Weights of a small sound classifier.
Model: 6.77M parameters, arch mobilenet_v2, activation hardswish, widths [96, 144, 216, 320].
Data: trained on simulated sounds of rotating machines with and without faults, 39062 training examples, 18.8 epochs.
Rows from block 4 of a small sound classifier, named by matrix and row number. Rows with one number belong to one channel. Each number is 128 + 24 x the weight over its row's rms, rounded and kept within 0 to 255. All counts start at 0. Numbers have three digits each. After the name is the row's rms in percent of the matrix's.
After each channel's rows are labels from the 100 clips, of 14976, where the channel reaches its highest value: "strongest on" is what is common among them; "loudest" is the band of the loudest frequency at the time of the peak. Only what is clearly more common there than usual is listed. The data: simulated sounds of rotating machines with and without faults.
# convs0: expand pointwise conv (model.blocks.4.convs.0.weight, 864x144x1), inputs 0-143
# convs1: depthwise width-3 conv, stride 2 (model.blocks.4.convs.1.weight, 864x1x3, trained with AdamW), a 3 kernel
# convs2: project pointwise conv (model.blocks.4.convs.2.weight, 216x864x1, transposed), outputs 0-107

convs0.713 056:116093117095127114147120095116139169114119127130158125099101148111116095073109129120156149152134136139126108149157097157115090105116136083143084085170168102124125097161159129133146163170126089116156129127156132143165126131120102139122162113123101126127123064125151103162144096147139146114177107149122129119085122128098170146113124121128110137105112108084164132133103127134126086107109165143197139126102111134112132118104096121098148
convs1.713 027:153127095
convs2.713 038:121136086141146141124128122145122163155136191140130138155155183161102109124127159087118120157159100147116153088163138128106135131129086094161138172116099083107131099070148130127099116129100095147095082172155101162161143157124110166136162114152165143126109178133149145115115101116151118143048156099123113168100108134155100123
strongest on: conveyor
loudest: 1000 to 2000 Hz

convs0.625 065:162145143121095109123123136106141104149083107143124145121152186151114128119151159151125101101162130125148111054166127096108112132126178082132141149107168152156166123152107123104111126128110154096130166094140124101139121109123094146159165135123102182082143109129159135139116153118159132176116110123112163127114155102162155156141119123136133113090170153127114124086141124122141155123106124075132131134116160113131116092099103100134146
convs1.625 042:126100097
convs2.625 054:096104116120144083070142113106143097120115137148128103114147131132124106106115088155156098130138128190123137119175132124103182117190100151128126110159150138126149135123082182165134159136127130134109118128113181176175170155180179150136147178182141146146122131109125123145116132070108121152126143123118111125128154130116122095
strongest on: text has "speed"; speed: medium; turbine
loudest: 1000 to 2000 Hz

convs0.655 079:099102136101094087151131112140137132122096139126144167133142137157122117073083134120139119140116112167130125176138125147121090134102131100135097075120128165126125113138129097109096191152090110119124149077103133110119108126115132162120132067105095117133137058117176105159128095081137127115149102132149150134124154115145130133167116079132104163109111127106117131124129121137137165127117121128090115101143113128104099116098127150087164
convs1.655 021:158142103
convs2.655 068:095135138171163140118099145142084108110150108117124116091122156102141100088103123105146116164136132134109155147156141128134142144150112091157154150119108122125139119111110114197103128110108131111116138149088145167131130131139152134119116156118126112148149114142107114108142136103136162137119156105132111150134121108129085096
strongest on: conveyor; electric motor
loudest: 1000 to 2000 Hz

convs0.456 085:144137149127115121124120143081140120111122112162146103122133077138106121103120114119129135097176120056160128099099073103162108157125104095073179159111141146137137132119162145152145128148139144116142122181181174125158116145147102138099176091114108126136167151133175128128174115145124126147135101145163130106105119159140135099132157129113150120147116141128100122150092093094119091117099112135092142140151118128149118137148131121111152
convs1.456 022:107126092
convs2.456 074:124134130141101145116142109116127171147133168117114144148156088118156139113129134125156170145156124155131136126156125124088135114133120139121128213122110122163143089122118184140110137120082091085093107132129109119167092112108179139126121130112167104114141121129185136120088141108134167121090116170148147138086133131116126110
strongest on: turbine; speed: slow
loudest: 1000 to 2000 Hz

convs0.462 105:133144150074107129131095137083147116112156109142132118080083144121084144158139116084132087118142102098130134096123087128128108148148122077087134150085131142128130098134112101162138110166152117118135120167143177086164157159144126112108141140107099105172126137123162126128128084149129092049168132167172125122100128151158136102148114128110135139135118145113121141106099121102107107095137104142108121134153117112142137135134112105123153
convs1.462 028:160145148
convs2.462 103:121089141117077163100107136130164137106158127129110098125108173103114104125162144129149131171166120144113120141125118120150137102131137120150143174133080166145149107138168157164168181081073133135114137166111126095129132158177139102101106130144165131187094130160161156158116105061123154137121154176142107128114147114134144100
strongest on: bearing knock; fan; rattle
loudest: 2000 to 4000 Hz

convs0.687 080:083088130093118109146120132103138138109109165137150135128125145134130110073100137128143105156118096148127138157140103147117083146116139059131082084130138148142136098144158103114106182162099073110142143117113124130123123143125143162137154078099090113142135069119150078174142095116105123126152073135148134117090111127136148123143132106118122147091107127087119122106103118139145155118088116151118129117119101108100139138110136132093161
convs1.687 019:163150125
convs2.687 068:060099095154148158115132130120079135104133122103111106117111152122123104084129166106159112153142165138119160149153156122144152131144107109156138169116122122132127121076100110162152119098121120115119097169093125150146145133138142148093108143096136107127130130135126129104146144090118135141089165122108115156127122101148110104
strongest on: conveyor; thin (high-pass)
loudest: 1000 to 2000 Hz

convs0.358 084:106159146115139140165145187163151158156142145111149146148117128115094108115080137137076125145082105149134091146148093118114115153131110046124124129170089104120129133134137131142132204138140110140126116150111102128125119134106128087114146084101160129127110090102107116132156140100120140084137090128146135113091185119137133132126126131135100122130149114159110104128096174140107122095113134093112117170119128111127156158130144164113126
convs1.358 040:159149146
convs2.358 090:101089080135130130066086107095121107079145103099105118141126121137093123126101101138120133150154112125084145127127117121119117132179120147117111104143153121112147156136114169126173124148175104126143138169127116108150167153130158143140111162104134110182121135114120135117138163129095132162120124137115166108147119129106109152
strongest on: turbine
loudest: 2000 to 4000 Hz

convs0.413 128:118140109107151108113115096073149120099148118115135152116140111161129118112093105171117119134189146092136149114134120132145167119074088075133147104133128130152094137098163153168172137144153122120153147134167176124123100162101111104141130123108161121087117081137146127126146130118116126094070105121086120139127114185111167109170108128126114130142123108156133083135135136141135163124147138100125154154140157114105141114127121139089101
convs1.413 230:150130093
convs2.413 115:112144131123154133112136133097134118133124117118102104121122121135137135112138185119140062141143155090068119127134199122144110115132116148128122111164092107091152132122088127110137116122144146148136122146127105128131147142143151143087117109168144118149124143115160168162097129087097113135131168157117136126117123124128151116
strongest on: rattle
loudest: 500 to 1000 Hz

convs0.749 086:118103128089103115142146108151167133148135117137116110103135110116094102102130142188128153120115110151122084162146128171127110155173165133158117127174145084100149099099126117159130148148108105112150154095109119152145137118095085127130157105120104131099166130100145128105127133128173120116206148149148118156134072103150136163130129087153109135146140146116123173129114142119155082106113162116159111125126120138111138136091096134109093
convs1.749 020:128121087
convs2.749 089:105129101121137115113101127140126152126144166122087112110121159142103101110108159124113134199136124149141128105172115141142134134152085113104132160132097133126116122083137139125103153148169125151113092143158143152140154156167149188122166114165144134129137155104119127096107080146146090148055118092100127136122092111120128100
strongest on: turbine; speed: medium; text has "speed"; state: normal
loudest: 1000 to 2000 Hz; 2000 to 4000 Hz

convs0.120 108:090123124116103103125071131147137113151115121127119127145208168108146156157119126163071096142175162103107112143148118162115143126143160128120158171141156146108140089150090099111095148113077145120087083109079086125123142138173161102115134167133115161118139085162118167151129084097107144127129147143145115110095137137139120124165116118116151145139142141168157108143131127142120148117125112111137137127136144137143119145141125101126119
convs1.120 152:161152120
convs2.120 124:127119166106062132122118138081115167134153103130096154110124129121143105139184110095110108180148139141132132138137132131105120120124159113142148127137111121124121150123135142140142118181162103126098148147147090123085114080123176136122118131165165108137157135093127205091114122108154111171146143103130154153132155130097118133
strongest on: fan
loudest: 1000 to 2000 Hz

convs0.66 076:093109185115150156114160152147144130137097112112176150142102098127127110079102153175111134163126129144126110134090139133124099147117138111141142175091153135119109174148120146146120169164148106160150090132123117139112100113118142129118118123118123147149151118115160080068105149075154150129164128098127160118114165102155138145142136135117145129130191130122084102111141116129120147088107149116127120105126150118101162110129092126095084
convs1.66 061:166136142
convs2.66 064:090130137122152112130089151138056107121146182104125103200123125115156128059105133114118109163151131138113133121081145163145119100118157102135178119109103111168149099092162130138110168151140151080137124114125106139104113083134118114145128138143104117140136139109130159146108174157136119127102089146118128147141116103143135117
strongest on: speed: slow; conveyor
loudest: 1000 to 2000 Hz

convs0.702 065:128133125116127126145140136111117155107113170114166160112122098129118112076100153124129143154128075113120106154129099112132100144086133103139091100129114150153116097170134131080086160129132075144121133106082142120153092124098129122126138074124110133105151056142187123148167114098139143117130054131145125097087133106114152151150130126140144132135141131089161140108141156155146156105126134126127142099125126123128120110086132120083141
convs1.702 017:128169125
convs2.702 058:095137061177188150095087124140097149110112104107112075133116153118104127087108146114108125124133121143147171136134148155103143145146071092152119146130102104081120136095137132170151137136094108143165099164125129135139126107158144158123110135128136170130105156128117121094158109132154143131086152122145137150118129119143130122
strongest on: conveyor; speed: slow; reverberation; text has "room"
loudest: 1000 to 2000 Hz

convs0.541 064:156151164106121192150127158120151138119133134144127133124134115151099138124095070129089122112111101157105131115131093138146126130141116082139113102130066130132122106113082125149134164090134112108112148127150138123134130163119147066116155082139132150157111110155158122093130127103145091109125099162161145146082161125108079121143175125134131172117142159147163120141115172120122090117159148138114125141180103145156153134129153104130110
convs1.541 062:159156131
convs2.541 063:102102124101145155101106146074158120105134106139112137117122131136085080120136129092111111140154129137120150105127152138138127145167128106125097105162119144099158145153123156156153150130121129126129162149107136109163151130176197145127126149135146145189114108140089138130121142088112161150107161128147144098114135107102163154
strongest on: fan
loudest: 1000 to 2000 Hz

convs0.446 072:150123137078135137135107162130135084126117121158131132114094121161116151109143103115096113102168102108108130083113100102116079110138125108118137141081149135129149133127168078156134141115120124106149129172139166110169112139131087109099160075148091129113173152124176118121153129121154101101171109157161136103092109161152158133120179114132162165154118171112105121155088131134119101143117120134112131148151138111164146120135109139101139
convs1.446 031:163138148
convs2.446 056:143132125103064156120080145126174130094126154118112114147065164116107124134125117123116092173137117125105116118102102126141124130129129109141130131132075135110128139139161144163181170082105123158132160175137123136156147144138132153165123144147115119177082157137125156167134132061117157122148145133114136103109133109155189118
strongest on: speed: slow; turbine
loudest: 1000 to 2000 Hz

convs0.12 075:103092152104148133124151119147159127154080163152124155142102147115109122117109146143148137147114135153075138111115122133090134159090127121126133154128174095117114153168122144135136165190147179173150158094139092165150123114133106146118132155114123140145141125123107136126110117118145112134152142112154107144109152081107131135155107143134140120102169144165142100078152145174114154122188158117138158097139117135138173151138072105107134
convs1.12 040:115095107
convs2.12 079:159143106136081138109134076124134177122182145107116135129137183157128145148153099118148101162170112169176130118155135141148131118140082111181092136139146142137087139100149118089090124156118120111143115125167136156096118120142145098143137140169106098132106134115162158154136147104177154114092121134138138149101152119087162115
strongest on: text has "speed"; turbine; speed: medium
loudest: 2000 to 4000 Hz

convs0.365 125:085089130112149147142113132125089157116150146144109127108172127135113130117120118103145138142137058097143168151156083139125141134145143126105106103128125108192079131155185125122138147104109119134128151197135125142132152097139138166160124127143149136127117184112143119168105094111123095105154092094134088107151145121150130154135109100137138105120165112132111162169141138105094145147139124119113087104164152134115124135107161100131101
convs1.365 214:143120090
convs2.365 132:119153116128155120122135143140104139123118149142115136097131111129114095122106123164126119124130138137193152135126171186133174099165136133144130161092130094144071141104136152121118149144147111097132124127140177111087088173167150130110150129141107107100128087140160141137075131136141067133097081116132157144120095161057117081
strongest on: fan
loudest: 1000 to 2000 Hz

convs0.311 070:157157167126158148118123131153163160157104152149132152172213120132088156157094083150072134114117137127095131156141108126081146140142158150098165119113102132121104136088136124116094142127137131111126147121140127169152152108147135107123121119139138150139092150117101130106141102088119130153150151096131145117110118095124103136111176166174144177142170152131150105154154110137120124148117134107137147134136165154179127100126134121140149
convs1.311 043:165141114
convs2.311 072:079111107094136160112086119076115137085151071094105148112116114127082112140119113104115115153174100115089159102103129146119142124123127088134108162125111122117143183186130162131120162139144160124114168178145152097127132121133188132128125125136120115142153118127096118078096132157121179163106139065152131122132117108122138115
strongest on: fan; state: normal; text has "fault"
loudest: 1000 to 2000 Hz

convs0.464 073:134128119087098114133095130088158115098151104180120122145159139141131137133148110131107126120158118085102152168105107127094095133133155134111138174091184180149147146091146086160150087099112180106140121115148167116120115177155088132113149103113122157110132138121138144144126122132137089118132114121133120083103084150132136106110142154114138118167134156119133121178111125157146090147104107104094109113131163116127147106123080138110138
convs1.464 024:124112090
convs2.464 074:121099146118109107118112104088115127122142160112110109139159152120136119102116141154171133129167142156132143145153099123105192111168107175115133156140101156157155103130089182150113181099134136128072149165140140120175145115169194134144122168150129108149122142130141118125109141115128141124133129169160138096109115110119168120
strongest on: turbine; speed: slow
loudest: 2000 to 4000 Hz

convs0.719 094:124123101099137072155107066104132133112109148134168121149137109141128117066098135099129162156141107121102106159117122157123102123097120063169095119159129138135133132190174106104130154164111110140128114123150111157137133125132122137114130079129111106147123068130161084146138105107137131114139082114148122099087102114114155157120104086132132144114111134068145149120129136128133132141106137132152141139100089122119136115131111136085161
convs1.719 019:138120088
convs2.719 080:114140120182107081125090121153147160130139180133154154122119158122161110100127121107119125149155099128114103110153110140084096136109105096176117185095095118113117087107140145165094111120092120137086062133112119179133139152105095161115135128118149144140125141139138102113110126090138135145116133097100135153130126134182109108
strongest on: text has "speed"; speed: medium; turbine
loudest: 1000 to 2000 Hz; 2000 to 4000 Hz

convs0.553 076:099132107107059143125141126101144128107084145109117137090111138128128096109139130125099068097131092076122136068139130128142122123104138077099159142121098166104120088162117110127113169154122135103132179154125161111124112118105123106135158165102131150074106069135185099116105148099134107132100110130140112119094145099099130131140157131107135126116154139142158154103137145114150190129134116122134129157138118117136123136113144120146147
convs1.553 028:124124169
convs2.553 089:118088097108144113074110106125143111146126159134099096149157097158125101148124130109172115125149135175159123154185163114114130102124106108137133113128096125147140123108138143097109119140127093172104092151137156125124089130147149121121126138158167216158119163112162133107101123092150069150090098102146149159134152111146156099
strongest on: pump
loudest: 250 to 500 Hz

convs0.298 082:140104102120112111121136080117141104136088091115126112096158162160136132115122162158169110122124127148141094164096112070086122129150181135118131136163165149108121136102133097145127111161109134094141108123081107195113152068144126141155145152115137158118124108117148150096160128164073126156171170119090127153133108147135152155109127137154132129139149130136122132090118142141119170156112135139119138133090158105137088124135116109114133
convs1.298 052:106098109
convs2.298 075:124127130103106125095113117117135104064127150109107107124149116131062078100088091129146087151142127163100106128144138111136153144132134149142117110143102111137164122164139151168114160128119158155114131151136156173152212181152162135122155144133104102163155132137146147126148103089099160159101151126166141096124120116135158073
strongest on: gearbox; speed: slow
loudest: 250 to 500 Hz

convs0.424 092:146141130100148109162127147139121142115143139127151134149132114123098128089101139132146108144110106155130120122104091167115131159116087060134121123153090123142103094088175143106141235156101150179116114138119097157126130142112128094094133110131141136162134093115133098129125131115121125075146088114144122105109147140145130126094114117135124086132146076142110081118149161147104150103138150099101124128133106114122105137112111151088143
convs1.424 015:138146092
convs2.424 067:079102106152101137117126097141138095120130131082140181126108125119178134116145106189136164131130122139103130128127131114126086145094111125136159101118153110163140102154133146141100130130137145167111122179132095163133176149065130083131131120144142106122138106136159101079093147092128129137135110133114131177137129088132066128
strongest on: speed change: steady; speed: fast; turbine
loudest: 2000 to 4000 Hz

convs0.440 107:152161111101094088137107072130092157148146083142118114156121117143143123144120131110114131119078111160148132097108130122189108125129101123112118087119150114093114149171134152118138151129139150143127159143108153166118107148138111105108142166161106147174109154130181140121089123098150149075106091146111142107140140102096154122124142119089127154145121145087135122105091134124089120147178130090095114099143158098137120128107103128138095
convs1.440 209:089127144
convs2.440 116:163111158136137119109137129164115149136093114162150115133174138167158147141102148183168092133128106136132136148119126157166129167217077160155081112118147106099116156136133149144140161127107130121161083097117159161176087143132142120141111152144115137163140101126126096147124124110111163127104182125150141102120109091108112135
strongest on: fan
loudest: 1000 to 2000 Hz

convs0.125 112:122154145162086137124110170121150151129126169108163136115112108156150109129104097135122123121097103168140152080137131154086114061177122120126165155102134131153148144121113131127161146178127142082150131095154107142159168130147151106120195147126116106123101131109124100133148102121167081106142086156126104120121108144134146111115138149126089133118096100132153143140112163117118144137089138114166148178104110143101150100127147126143125
convs1.125 058:090112131
convs2.125 106:089199127117140096150138144156127120175137147129118157108147156142115107113143119154175132134136104134160143121133123139139101155100147112169144148138111130165148127089163145093115096142140118118116134090119125121130159154107096126153105103108136145129116116095185152136120124119115059114167132131113154136140169137175130107
strongest on: speed change: steady; speed: fast; gearbox
loudest: 1000 to 2000 Hz

convs0.303 104:146168181136156165147179175140139160164162130162161144137125118131129124111106138142132128153116148117123129100115132123123163130099083097109140105162121132150147134148151172145093150198170149160152140136143128106175172112172150117123118122128165141114146119157122124145135112096145146122118146129142111126109137117159134127152167144144133187159131136150178131151137128178145148133120137152148143135133116137154160160165112171159151
convs1.303 196:151156148
convs2.303 105:073113082119106107102117080108070085114093129110118112106091089123104102109093119112116112108117108115114113105107083104103122118093105088116128107109122108114115161139160150146147152131156149133161148161162141148158188188157135149156153163147121104085129112122118115121128124101128112129129132120097149147132107115116126127
strongest on: fan; speed: slow
loudest: 1000 to 2000 Hz

convs0.348 103:146102138139120096112112145147138099174142123129131153156130159111114142151088128155132143164142122189119139136139147184135134135109141123137116117152144157149146091124098119132131109138062095134096143136097124115136148114159144137099169144150115170118190110152133125140110126084142085111114127098145119106108128094083109128176161134142148177131158129140182126161135166195131172137131149151109130162121111131134155139115125139141139
convs1.348 167:153155148
convs2.348 112:138095090115102115125109136107118102148124119145136157123116091095134108113137144115116136124111156099118136127105130103120119139127145079136129130099118138109108135179153152139115135097131140100124173134135166124145129133118113129147148139135103113111116096104157136097099094090150110139133107089129144136120153080084108119
strongest on: turbine; speed: slow
loudest: 1000 to 2000 Hz

convs0.703 129:110099150137093119097158161148124134151140129126188158104131149090145143116131118117117113116139161140167108112100118143145105110098118088085125102175133094112118115101062171156133117174130134109143171144140103120155141135148122149074145171127104106099104123158103137112133140131119113107174176147128123199093145170119135150124126114146061135136096094120144115150135125127147150118131107099133123150123100142113133130106125115133114
convs1.703 098:156098137
convs2.703 121:152114136146087114099096119133150101106174103102156106170095142112132131131048115098094092140170141132117115131113075128141143132084113146114095128130179126110135134123127130095138141152119104164142075124137130091120148108160126154117109161122169130137118131114124155113134150125100122142088176124129101097108165143148125116
strongest on: speed: slow; conveyor; fan
loudest: 1000 to 2000 Hz

convs0.325 083:142126135089131113158124136153157151107128107129122081101106146131115112130116130148165100106127115153143138111119105142113098174119102054135113135176107133136119085105169145133162190174085127161136098132105090174121138150127115112092160103104141147155141103086115116146128177135101112101151102128115124100108133123146122117092132134137109071120125074157126104137140154123121141096141145079131097130120132108135137143120114167113153
convs1.325 051:124087121
convs2.325 064:160113089130080120079085087132117148125117132125097143120130153114134139123155136116136141097139139180131123116158150189140127104125107161175116142145104127130129149160141135160110150180111114129114092138125131118083088079081163103136111130120130127188101125148170128136088160141166134166152143127160184166143156094131128124
strongest on: gearbox
loudest: 500 to 1000 Hz

convs0.436 132:122078124106090086130127111103109107148123104106120133109101082159148156109101125138108142123137117136137134125120180110092134133134157102152144108117153158158167113106184171143150125120137123121139162154168158120146151118154126115126151125135185139122178127142159122091136126143166102136108106113153156113107145122148156104081122111098121177123138131155114138135091145159123110108162108130172141151177082142168142110137085114118094
convs1.436 133:141098153
convs2.436 148:069101136070128148147156144098098118139155152127123127101094115153110151136130123154082078124094116152121101127110164130142129125108115112157175095124121128079101161120129159148118142127168170144136146154146128173152114169152116151120143121157125164124093131124108139130190138091142102141116135119102122159158117128116139140
strongest on: thin (high-pass); conveyor; fan
loudest: 1000 to 2000 Hz

convs0.428 115:124121135141095119121095120134129165136143120153122139139148109115139107130126158110109114147125136161131083124126154113143142119120118149098125105123116171106134113120052068116144121093102174091115107103117105123119129091139112163122113137094110097128096106090123139056148124110168099140130132115163171171171145152146112122104142116108097071161149102096081148135109148152112118111103099138144113123101125147082110098112138141121094
convs1.428 173:099143102
convs2.428 133:100106102131114094125137102147144153132149095161143118153147144191141122106160165107119147139151119167169138124158110156148159163134148102117121125096142112119115126140191135149140119133124137149132175158147178178142184115177157157154129158169168166119143116121115140133166098121103146167150150115135169131083158118108156133
strongest on: text has "speed"; speed: medium; gearbox
loudest: 500 to 1000 Hz

convs0.155 078:120140150147057115115116172140129150158121132143155144134131127166152124101106142120142119125100116183129159095136135130077127094169146108128141130119156116139122132147128120129136141162089134093131129084119121180148161126114137120144136132109118119107121120091164099100156134135146071121124093133124146125105187168159161118116120147134083112087122098149098114124119175131105132063099096132156133157103123091113129102110166103136131
convs1.155 049:163149120
convs2.155 066:095130153132155136124139149125096123131138106126115129112119143110098125115080141088142123113121145109114179131105123098118157136132137121134146138130130077134131098097089074151107100108100142103151081150103129136117071079143129124126103112090181127144167151161141117128138162135188150107111164131122132137109133183101131150
strongest on: speed: fast; gearbox
loudest: 1000 to 2000 Hz

convs0.248 145:153151140125131138177129127135139128127107121128143141156170153127104146115113118136120086118150126148138151153108120145185164139147083166119174139124096167150117115127105096142069098145126152120141113102119136132105134138116125069083161106114092135150147101099121123120135119129100159108140109129120164095134137126120119117150102146155133136145111143101153167085135106170181128117135157130193131109116060158136136171139113170116109
convs1.248 142:095106140
convs2.248 182:187155139110143172088151121101106149164105138158090123115185123148098096128136135167088134087119133134138121147096134112128174068131144129137101108115113128080122118098105092065118139135104107149128105121139107120132096093081095140130127107102113082126058149140103152127086144145109086089132094156089121133122102161130108111
strongest on: speed: slow; gearbox
loudest: 250 to 500 Hz

convs0.525 097:142145128082115141121089135079158116122170096154162120105101137100070148155133098093130101125134107094114139104127110119113105159166134087107133141104143128122121118139126106169140108144141134103133135149134184068168151161131123119108136135109097114175108136125170130132126075162126115054158138173156115113096130165153130097141117137129131130135119158109139169110086145106099086109122117130097127123136121132126143111137113117103149
convs1.525 025:130149164
convs2.525 100:114109135121081182089084124119134143102164094122095110104101141097082107107154155121170108159148156128138115156123118112152119093116107144157157181151063142152145124135141157158161187079068143109096141139111158115119100146135141103092081116138126107151129134139150127146149101088126168127116122181183157134141115128100145098
strongest on: rattle; conveyor
loudest: 500 to 1000 Hz; 1000 to 2000 Hz

convs0.166 055:110152093119103150130118168116092131164161139152106134149103107071093106143127150165097153126102083107117093118140099142074107128111126095131157143116164145158151126083109127119100159109098150151114119127102120146088122092126117096153128109133140141146085129145162131136121118115155070119110119123130128156069146109110132119109121105168091167131129130126147144148099154169085126089145094129150149157134100095140169145127123134142129
convs1.166 087:150151154
convs2.166 061:117100105153129150147148105130117085075110142104143155172145129131115099109118148090122093143136115129155190119116133134165113110145129116143146159134121151155142127143163156149160155104130113090150107160147109140133145171106097136121119104096146120159134101099163113154146121129131128130141147099132180159132130118178144112
strongest on: turbine
loudest: 1000 to 2000 Hz

convs0.33 063:107100134124127141151170171140149111125121135154132147127162127114133151080110160157112121174139109146154164115091068149060123124111132121118161158107113110129153157136095134173116147156084130128134126139087156130117126098117109122100114113121107146110134127143138128092127183124181146136161121110153150149137176115151141168110163134116110119127146146156110132155157172140100114107140109094118107131119176100128155129119106144090077
convs1.33 054:153127161
convs2.33 057:140149129200159118151107141158117098101145167102163128171087178161121129108093110103136080108098126162102143084116109139099113160081117119134140106117143123108119117129155089143113127134120139094158122135130125163084098084151128112158103158154128159163105131140123123125087154098158159128142164112104141145146142104139122127
strongest on: speed: fast; gearbox
loudest: 1000 to 2000 Hz

convs0.419 077:155126118081123130135145115145130117080107102154136098094128158145123121121121100155178104077094125161135146087164128121118103136133160068118127143161157122146115080118123131116165122187100143128160103136111073138118130109124111133134125125110133134117128127086140121154131151189122151117142114112118126117106127143167123154109125143159128054112160114144159111118144159133110172111116131088111111127101117090113149100106074143107123
convs1.419 056:099098133
convs2.419 077:139106126116077125093089146114165131120150152113152156123125118076097121092156068134146116151123154168099108115173141133137133125109134129142098115132089160137144127160124158165123184177128145157155144137156130156107149117134167130139170186111106097162117132126144130134086153085097134149134110099145117121147142082113128130
strongest on: text has "speed"; speed: medium; gearbox
loudest: 500 to 1000 Hz

convs0.141 117:166144104086140119157123140129138150102157125149137169138064112139124098127121117102145134092077116152158167097116147097194151103112146115113120092129096153156105122161153142133160157111191135136164168140158121136130145108134113135147125133104142121156150150104180103128112149098139146155123107115130149132105096132125151117070153101126146143121106106114140144073121154121116161113148182155118133140104127143107167135125133129159118
convs1.141 142:088130140
convs2.141 141:161172164155130113123126130121132107145139095143145158086131142091162141123107100144140115152128132126133132160163082120076141140116123099184118099115126114111105113151156117132121116174168138120156120105126120131150109136111155160149104114124126144135107109123105168106099128123135122129131117091083120149180138117103115137
strongest on: fan
loudest: 1000 to 2000 Hz

convs0.524 116:152155150093110128115137137093143109124118111157143106086095116123089121123120110109123084094121117061162130093098098085139115161153113077086170153121132138155132117117151127174136109164156136109134132166162193087157125139134124136116166121098102105165135163111167117121146096151113121103163124166155114115118137170160135094157147119108133124141125148113113139113101102105124117136103117125093171125107127141148129141137122105123160
convs1.524 018:128118168
convs2.524 076:133119165109077147093100095117107143131162142116092123124122131125078124115148115144158096140149125144126109118139127103112144091115102115162155158122052125148145144141138144149139172093064131149071162169158144120171089113113140095129106149127127113148111146142134133118131107081132164149114104156196134101117113111111133092
strongest on: turbine
loudest: 1000 to 2000 Hz

convs0.114 076:107158140141073123101123163118133121144098150118125108125108140128117084111128122093115131109119092169128143104089118108091131090137095128104189144108116153130149137132115142129167122183108140102125154085121145171149170112163155109106162136116142102132111119116155082103142108115122081116123105143142117149115148161140156085114137162133076123104111088156119142160145177140135153119100136102132158168091119117106117111149149085132142
convs1.114 033:101123160
convs2.114 073:107186114097152119134132078123155126118118199108108116144115132157086124127125128147132112124118099146128096119130155149104091119121120104114137179133084121140132131084166123132103083157118094182136109142153112135112158136117118125152120072132142174121114136092146132115068099118122110154084118100094119125117146140173120107
strongest on: speed: fast; conveyor
loudest: 1000 to 2000 Hz